From a checkpoint of a small contrastive image-text model.
Model: 12.1M parameters, 48-pixel images, encoder arch fnet, encoder patch size [6, 6], encoder width 384, text encoder width 192, text encoder layers 8, text encoder norm layernorm_no_bias, text encoder activation gelu.
Training: muon at rate 0.019, 4700 steps, batches of 128.
Data: trained on rendered made-up planets, 97500 training examples.
Rows from block 2 of the image encoder of a small contrastive image-text model, named by matrix and row number. Rows with one number belong to one neuron. Each number is 500 + 25 x the weight over its row's rms, rounded and kept within 0 to 999. All counts start at 0. Numbers have three digits each.
After each neuron's rows are labels from the 100 images, of 14976, where the neuron reaches its largest size: "colour at peak" is the nearest of a few named colours to the mean colour under the peak; "strongest on" is what is common among them. Only what is clearly more common there than usual is listed. The data: rendered made-up planets. In brackets: how many of the 100.
# gate: MLP gate (encoder.blocks.2.mlp.gate.weight, 1024x384), inputs 192-287
# fc1: MLP up (encoder.blocks.2.mlp.fc1.weight, 1024x384), inputs 192-287
# fc2: MLP down (encoder.blocks.2.mlp.fc2.weight, 384x1024, transposed), outputs 192-287

gate.470:487485483500488518489521514452513504478498530576496515468488544500510519460582532522502531492517482486497502511495510489473520493476539511444500444492507509539468505498514501490493471535498477553498489485510475478503505505456465472475421506493524544484480487470532475525503439497485494520
fc1.470:486516514466505420489504470530504501509516493488470503446523499506480495518488519510474471481516518497517489498481506496517448510523439483519521503500506474507535500500508546499507515494529529496493496541508517478505499511540509512482481522502466467530508496487490558497496559497496504455
fc2.470:498486488532480492473514568455514541497435488470530528484507501460446535505518484541485511526499463459554481504497537491492467486532474498502482498486497532467483499516485501535493527520532452499482512512513492558478518521503517515518487513516515459522503487474471494519497474502495511521
colour at peak: brown (67); grey (28)
strongest on: glowing rim (95); lava world (46); kind: desert world (35)

gate.660:476489528513483522517479493507502515439496532491522573478522486477493474502473515507532510505498497442499506519510503499456518529491488479499470507459466519518541482514486489479524478521507535502508527499537514498511506512481509496509425528496518503478517484497488494512511499517502474516
fc1.660:475484534514473463515526456485495507457489552471544509488518523472479488488454517521510513475542476456494441487496544529492497478463492496512545495476469493503584507514472487514478535504505514456502491503521480515497463475493490486481448507488509499473483507465522495469514500540477533556
fc2.660:508557541509486424421470542469537430499511490488441510539516494490489532535489510509472551537473512502481504513538554501512509497497460492486509513550509517569488493430491513525465485501496547502484462511479490490497473509501424470502500481518516507524494512492488538492524503491515500497
colour at peak: brown (32)
strongest on: moons: two (64)

gate.349:535531501497469536580493498565520486545495482507496505522493494503504549545469475529494458504566501490482492498506472472476510545485487492527471509529478529508477508479484489496498488518525462521487526460537499518499514486492477505536453511493502491487450534472543505535503498485513471502
fc1.349:508500487512530534488435482500527482478514492573518494485485489503516471477430483486482498492478542468539531488481468505515510543541517491468490463490477517517501533480500494484540515508525472469499540536495489477499499495519516532499500538443518530527502486503498492513548499508453504535
fc2.349:517481464496470537550522487512524498513512498514506485537539515499495525518499517486542515503478496522498505544502497521526511530493534485468524514510512531509502500525512443523472463490442496489509470448511530506477501503546492522510526488492489518569505477520506405551527504504514468488
colour at peak: grey (30)
strongest on: rings (61); cracked ice world (36)

gate.671:494534549498506500474501477438480458541539508513480479466540489527486513490539534506496471489502542514544546499527551505502494511518463499499556554490489514528472507502550497546509502437493526442471444450502487492489491510494487520506510468472519513495483468455503539492496498510496488488
fc1.671:456515555553505500494513487475534443490494507506512436510519526500540527533508475449488537474518509454519512484483479496474439486517484470489543551467533505512513465501473480546484501461526467491508519467527509513476536536501493508518519492440496487507466477495501493519483479493482560488
fc2.671:498481511515458458499522468459529500515503487520510504515498477557534485509488498479575496495502509489505492560570486547517499413495497505503474499474495480503492512496502499495533505503496539500442479467522503506438511475506516489497512495490543531533488515499451479491490501501479498542
colour at peak: brown (29)
strongest on: glowing rim (68); lava world (50)

gate.342:455522485487498482499478500535561490538506491482537500489542485460507518512521489520469478492471469501565486520475447541488517560545506502499497488540493497490505522518543521499505491507492483504510525520475488496515463501512511521498482519500482536490505527514493518501476512490516490488
fc1.342:536460519510482512497486471521442495488462518536466476546511485495496478445503533485509525505558513528478530475526542507524443510505501461499523529501514501512455498523497507434479501518506496442517512482575492530498536505507483499489514487490490503479488459496506527520515496470497485498
fc2.342:490521521508474492498500497491517529526507537517506498507490508502564489531438511536479478492496529454467507477505568505469470491460486497543456483494463473496513500541497462509439478519484511497440497500521486502482495501520534513529405487473501535540524516487501489485505499485484505489
colour at peak: pink (32); grey (32)
strongest on: glowing rim (71); polar caps (64); full (51); lava world (42)

gate.467:520511506444462472511495525472456470473525483489589496507466541481526563497511475533494499516508502516508480500515507488520512505508485498520519487515478504487530507502504499473450506534537512497517531536534517501516496521436524477481553499508543491553470445455544494495489500460526498506
fc1.467:483483521496525470528513501508497489509494493496531528525496533480501520489526474552496509463504517510527489482466504475472516502490538500543525528530477535484557492492503482467484467510517491483594532521534485521465489479470487473491503492513465491521472505503550501467501541506511472524
fc2.467:526492487526510474498500496541554543514513476502434528484486514483471492535463485515518456499531493457463498526443486428480518506460511508511522501497479497497497470482471520482507493509496477534461491495468516463550566454532513512556438504469509476476497439487490497538514523543501487501
colour at peak: green (34)
strongest on: ocean world (100)

gate.447:498465526520484508501494499495487477506443524537506507539513473499501537500552497436474510480482497541514523537478500507455463508502447508507456498491507529506468508506528499496483496496572510495501502472576493490504468523506497491519492498448475476450490480500496515520513480499538491542
fc1.447:495507498514479550499511508500492466498435502508504501532521480516499504487537531489471503509499469534524507513518514507450428527533472459508508522527507532512448512469506495506498476445539501529494481468560496506453474496505497502500482519461499506460487485509461523513517438504532481541
fc2.447:519466517509501506490507498487479513509541517431498487515496495505488493443490442531495480512488503498445505457509538505482539505507531481502458536542468529510505491539487484506489501516470477530486513498482450504521505504505497511457474499481521501521530503533525496503493517515500471464
colour at peak: grey (62)
strongest on: glowing rim (70)

gate.22:507494481507484477526485503496569537505503538444483510539506508521498505472494516538499492519484500471482503457554473568533492482506485521523500504471464522519553506497483520499498507500472479516518500501492503526536508490501509507543508521499524485441504495457485477495468498492525497504
fc1.22:488517520483487527494487488491567479506500513472486494497511493575514498497489504465498494525501494448501468484486492509493515483538502500455498524488484481490515485496476508528509493525437518501486469537491472499521535508515507507437518502521496532502473479517540477522519484496518475494
fc2.22:503501467578517514532472467495446521488506486506490515485511499451470471435504503467472503511486496527444568494502498492489500500498520466515507483479495498499511488499519512497466455522519508469468511474486545496501472516535486527483500526526525461508472528479486506490533479466492526498
colour at peak: brown (44)
strongest on: glowing rim (66); desert world (49); lava world (38)

gate.345:536513474481496511489494514469462456485524526476508450498474525539496452482473492516492494496493502511475485496527475542475506485537497497508534481507545540545498505487509522500502539521528583474507502510490491547485476491493540479476515529486502533507530536521499511511500486501495543478
fc1.345:508500444534499494486489457493474500507532549492437512519505497443449523488478466513558466528501489486447523486472480513465468533511479499493480495548480460540496508507494499516516520537506447523486502520542489517460525522564514505526480514503482510472524492550510500498472460517492530485
fc2.345:493506461554512485486547509479511487494505526506501465504484495505481503497511509492509503516542557486518526514512514477516502484466524494406531473477469506518489463493494550495514495499512489517474499508501473514492508492503493503544514483541471481537541475472478485477484467496524574512
colour at peak: green (31)
strongest on: ocean world (87)

gate.275:510479501496524500494507551456495517498470501552521472505538517502485477475458500496526531531491504486492515500481496514559482522505460485489490459486497503486484474499488501533499462547501484459557573502496494499499533474483477502498509522490496500484539498482490470511498525445471511472
fc1.275:503476491495474534513487475450520500508482532482503526488501474475526493496511504520491463486518508523479479504520536444498474530477487499557498517501514537508538537507501512455510530499498522474494526514485476485502456521533513543498498487489506492535521494531486503498455480528482502492
fc2.275:491513493495486500532493500494540461474498516558467473491504523556509456501500511512521502500479467500497506509492494454572501410499480465464499510503487490498464511499424490499495512502503500484503504499501501493501543502498500501511494500560500486507464508495527496488504501495494473500
colour at peak: brown (41)
strongest on: rings (85)

gate.225:486478476520532539511456521479460498530533542509459442486511504510483475457502465511487510494561504497534472525497507534471441498493522488488476476500536564498489509488471508515492509506482479545500512492500488492490544525550505520519482506506528502459532502473480489477506488529465512537
fc1.225:502473491481522494465497487518493537462443533481479558501500475485509485536498501506519479505510530514501500494504459502489489526532477469481440506532519513498475515536504508462526489477506474520519512467523502494505525541469458521515468479484520547493504503521513530550540517494520506443
fc2.225:472482493500472500478499537535488541532511478548501516498497497501508467491469500507453496499469469498496506515552511499487491470518491501510510492516500526466522505485524443496495529538528509456463472514481482480531461497497524482497543462474509487475494483488510524485453520478515446480
colour at peak: blue (41)
strongest on: ocean world (74)

gate.332:499517488502486491469502498480492525498549475485505517500501462490488502484499455483498499459467485487476504502506482516531518472502495483503463491489450507503479571498502484500476504500471497514491452457516502491501494482510503500516501484493555508493464468502537455546468553491529556493
fc1.332:469459456492489501500470459504483488492533474535513470491528516510493534471532459488504500505485483541467498498495501445494538485527484525492438507504506468539491499500497528521476552491484502504514497522545549507509501511458494483522511527484539542504488544527495504503469462451453497467
fc2.332:478503480503508496556488479499504487489498523501457542479492509508498496490522488513524506533603486511497483510498512492458483482521478483492511511489526496464480499543472460484505477510517481502492511446491517473507483509560497512500542518539524502479508509457492530487519502491438466500
colour at peak: brown (50)
strongest on: moons: three (97); crescent (51); lava world (42)

gate.58:477483498490552499477491447500469446504513457528444488505518499501501462502492524502498508470494426506465525496486498497494484512501471492497499495519540534478502504466491486484482466492510521473551546505482483467496492526540503506506504527502510515499550489504534534546495506486452493473
fc1.58:522507513492497476497497521497523494442486531534544531501488485443498534504491514514488495516504558456535480502495538517507527476494518475484540479471473514464453461507504535475506473435504485539501493485495493497519484490567472460552467522504503509519522486508494493489518524490530554455
fc2.58:515454491508485508396483501524500491468514469474479466502505478500501475521493497486542458559518492533476490485483525478492485505525512473530522512517518481481473502484470504542495507453497497495490488501428499509476511529449495473500486492494509523502534458524516475442503489521516513440
colour at peak: brown (62); grey (34)
strongest on: lava world (37)

gate.417:480499517485492508484508513502511518509454554531467457513443489510464536505511473451497490508500523482501488503488522477519545503542517491498513493497471485570521511506518502508509461501468514508497506484464504497502522547485511492504508504506506508467474485514493511496516475532512504504
fc1.417:471498526460447510495491517544513530480505545513518509493480494480477507459557436498536472474494508531462474504489503506531466489539523502503550494501484445560498520517519500447515417502517536521502496507529482528500463504514513489470546515502477484497476498521460510518547452492552500518
fc2.417:514495465531479526503504470481493512474510399513462496505540520521561495502515509495459475529495519480493486486513489511521508471498507505502472470447502508531498497498413492510477521528489471469510531451541467487484493504501534538483489468539482503487499494526499499517510538524496475451
colour at peak: brown (35)
strongest on: rings (66); ocean world (39)

gate.240:536481471497543505519486467498511473538499506486507439534540532512496501564469490542499498492560498493496515470504530493507470489475515510517487508499505530525513525496519520523544483513503448562533504488510497538524508454501496514513500506513499519497528499507546509525515480449475506508
fc1.240:472493518492534542441444487518521461509495484463491502494492483500487480465499513502500521510494531496529548554566508500514492484500505490508417513516522515504455498468504498483484473511439505509490518488504506461558480524538512500511509506511518503498513504455494478471538518531482467515
fc2.240:546492536431514468525502481477495533535491468494453491473506522493494484505481499502506505528452461529443476483479509484482495485504498511519536474504509501462499488495528522516482512490458499480457502449508488523492457492417502485499474496474527518522550518513503503505487501523521536496
colour at peak: blue (33)
strongest on: ocean world (93); moons: zero (58)

gate.499:497485498468459496490458456487460502553468473465506481494478520487513477453459550528521479487524472495530521495525512492528533509500502514514539437499485465521462509520464468519508489509498517546494434514556543529496515512452547478516505454533503505477567509515509488520494485539518518484
fc1.499:494494497520492498516488518491497519497528500507454479521498511494486540493510502504476453489492488510487535506486509506470522500483497505526451490476537543523514544472503500525511538531489463462532518476449499493500487515481467492436459514494533532481480530492504515504477523505481490528
fc2.499:485516519510531562528518510496502488506555531497500524509501497453536490503476454499523481490509500459512503498497503513479503520509489494450518451503514516486484516489436511527510490506512499479466480528525502508556518450501494466468528484520473535496500462498517520534472524498479540466
colour at peak: brown (65)
strongest on: gibbous (51)

gate.565:528462525483536498454515500501537470487512480464553500502508510523518491500498538477486526471550554492513461539466519499498488499550495465486462519488486500504503456529469530492502515505501524516492502554488496524533463521520495499494446518521485495500542502512479498505464512453461527539
fc1.565:544474491498511526503551501486517493538520514469497490501507533476498482499530506460515477463490482505500481502478522510476449517509520512502531466549448447525512508564487518488536500518522523485487479527504510529501486498489505501457495452511490546507499451508492508502494483462491541456
fc2.565:459502494482515503516481540520468488474493494500544480570456484537475503483511483512514478525563519530503498537523453457532511485505523511498500511500493516500482515514501520505492499457513478543466487506499505490498539523493502495492526532513496510520488483505504500457476462533480516484
colour at peak: grey (65); brown (31)
strongest on: cratered rock (93)

gate.441:493500502500481483499493491463550508502508496524523485466530485489517446497504477478466433486502515495515500527520506513468472500509481489501508526465478525540511490516489532491435446511508473537513527530472501466508472494520461482479500504508500521482491485498475549465499484550487498512
fc1.441:536516466516498506519474487500502555483484480514542510479484495500466457460472511499502481517488477510484519542536479488510458513490500509487525502498469474544536488548505509526475490510489506497513497505530497452566505496503500475469452507506483499484452493470500516428521492537508510498
fc2.441:486464486477496502497515496530497503481501529475537480471484554573511508460508491528488529491513503526555509489486498500464499495509503506515500487494466566453470454467511512489506502494487503447457544536508514524470478487452524479488491522505524503518561485494523456506504512520480492510
colour at peak: grey (80)
strongest on: cratered rock (92); gibbous (52)

gate.180:542513543498490527468509491529491471500492475459493526511472510456498515479502469494468501488426491476504477532524449524493500489478509457496508504494531499515488501496519499466489526472487470486485482511485499481535503521520530533511473536502491502513531497517534501540492511530501489505
fc1.180:495512516477506484506497496509477493489511483502506525540516499506479519513532498500514494476522518478534483511518578487500504477533516461494473476486465499473505501452451485536495486485502505498485481455516510507502490466510482499507512486490529510484522515537513471522501496471479490523
fc2.180:475507528466484520486496444550487510526554499504506497538514505529498506500502491533512476491400457527486489448502541480487505507550523493524490530505530536502511517481489476539474519493521498486525496505463498469470493517520458492483517466501510515486478512515534526509470490524447511530
colour at peak: brown (49)
strongest on: moons: three (73); crescent (66)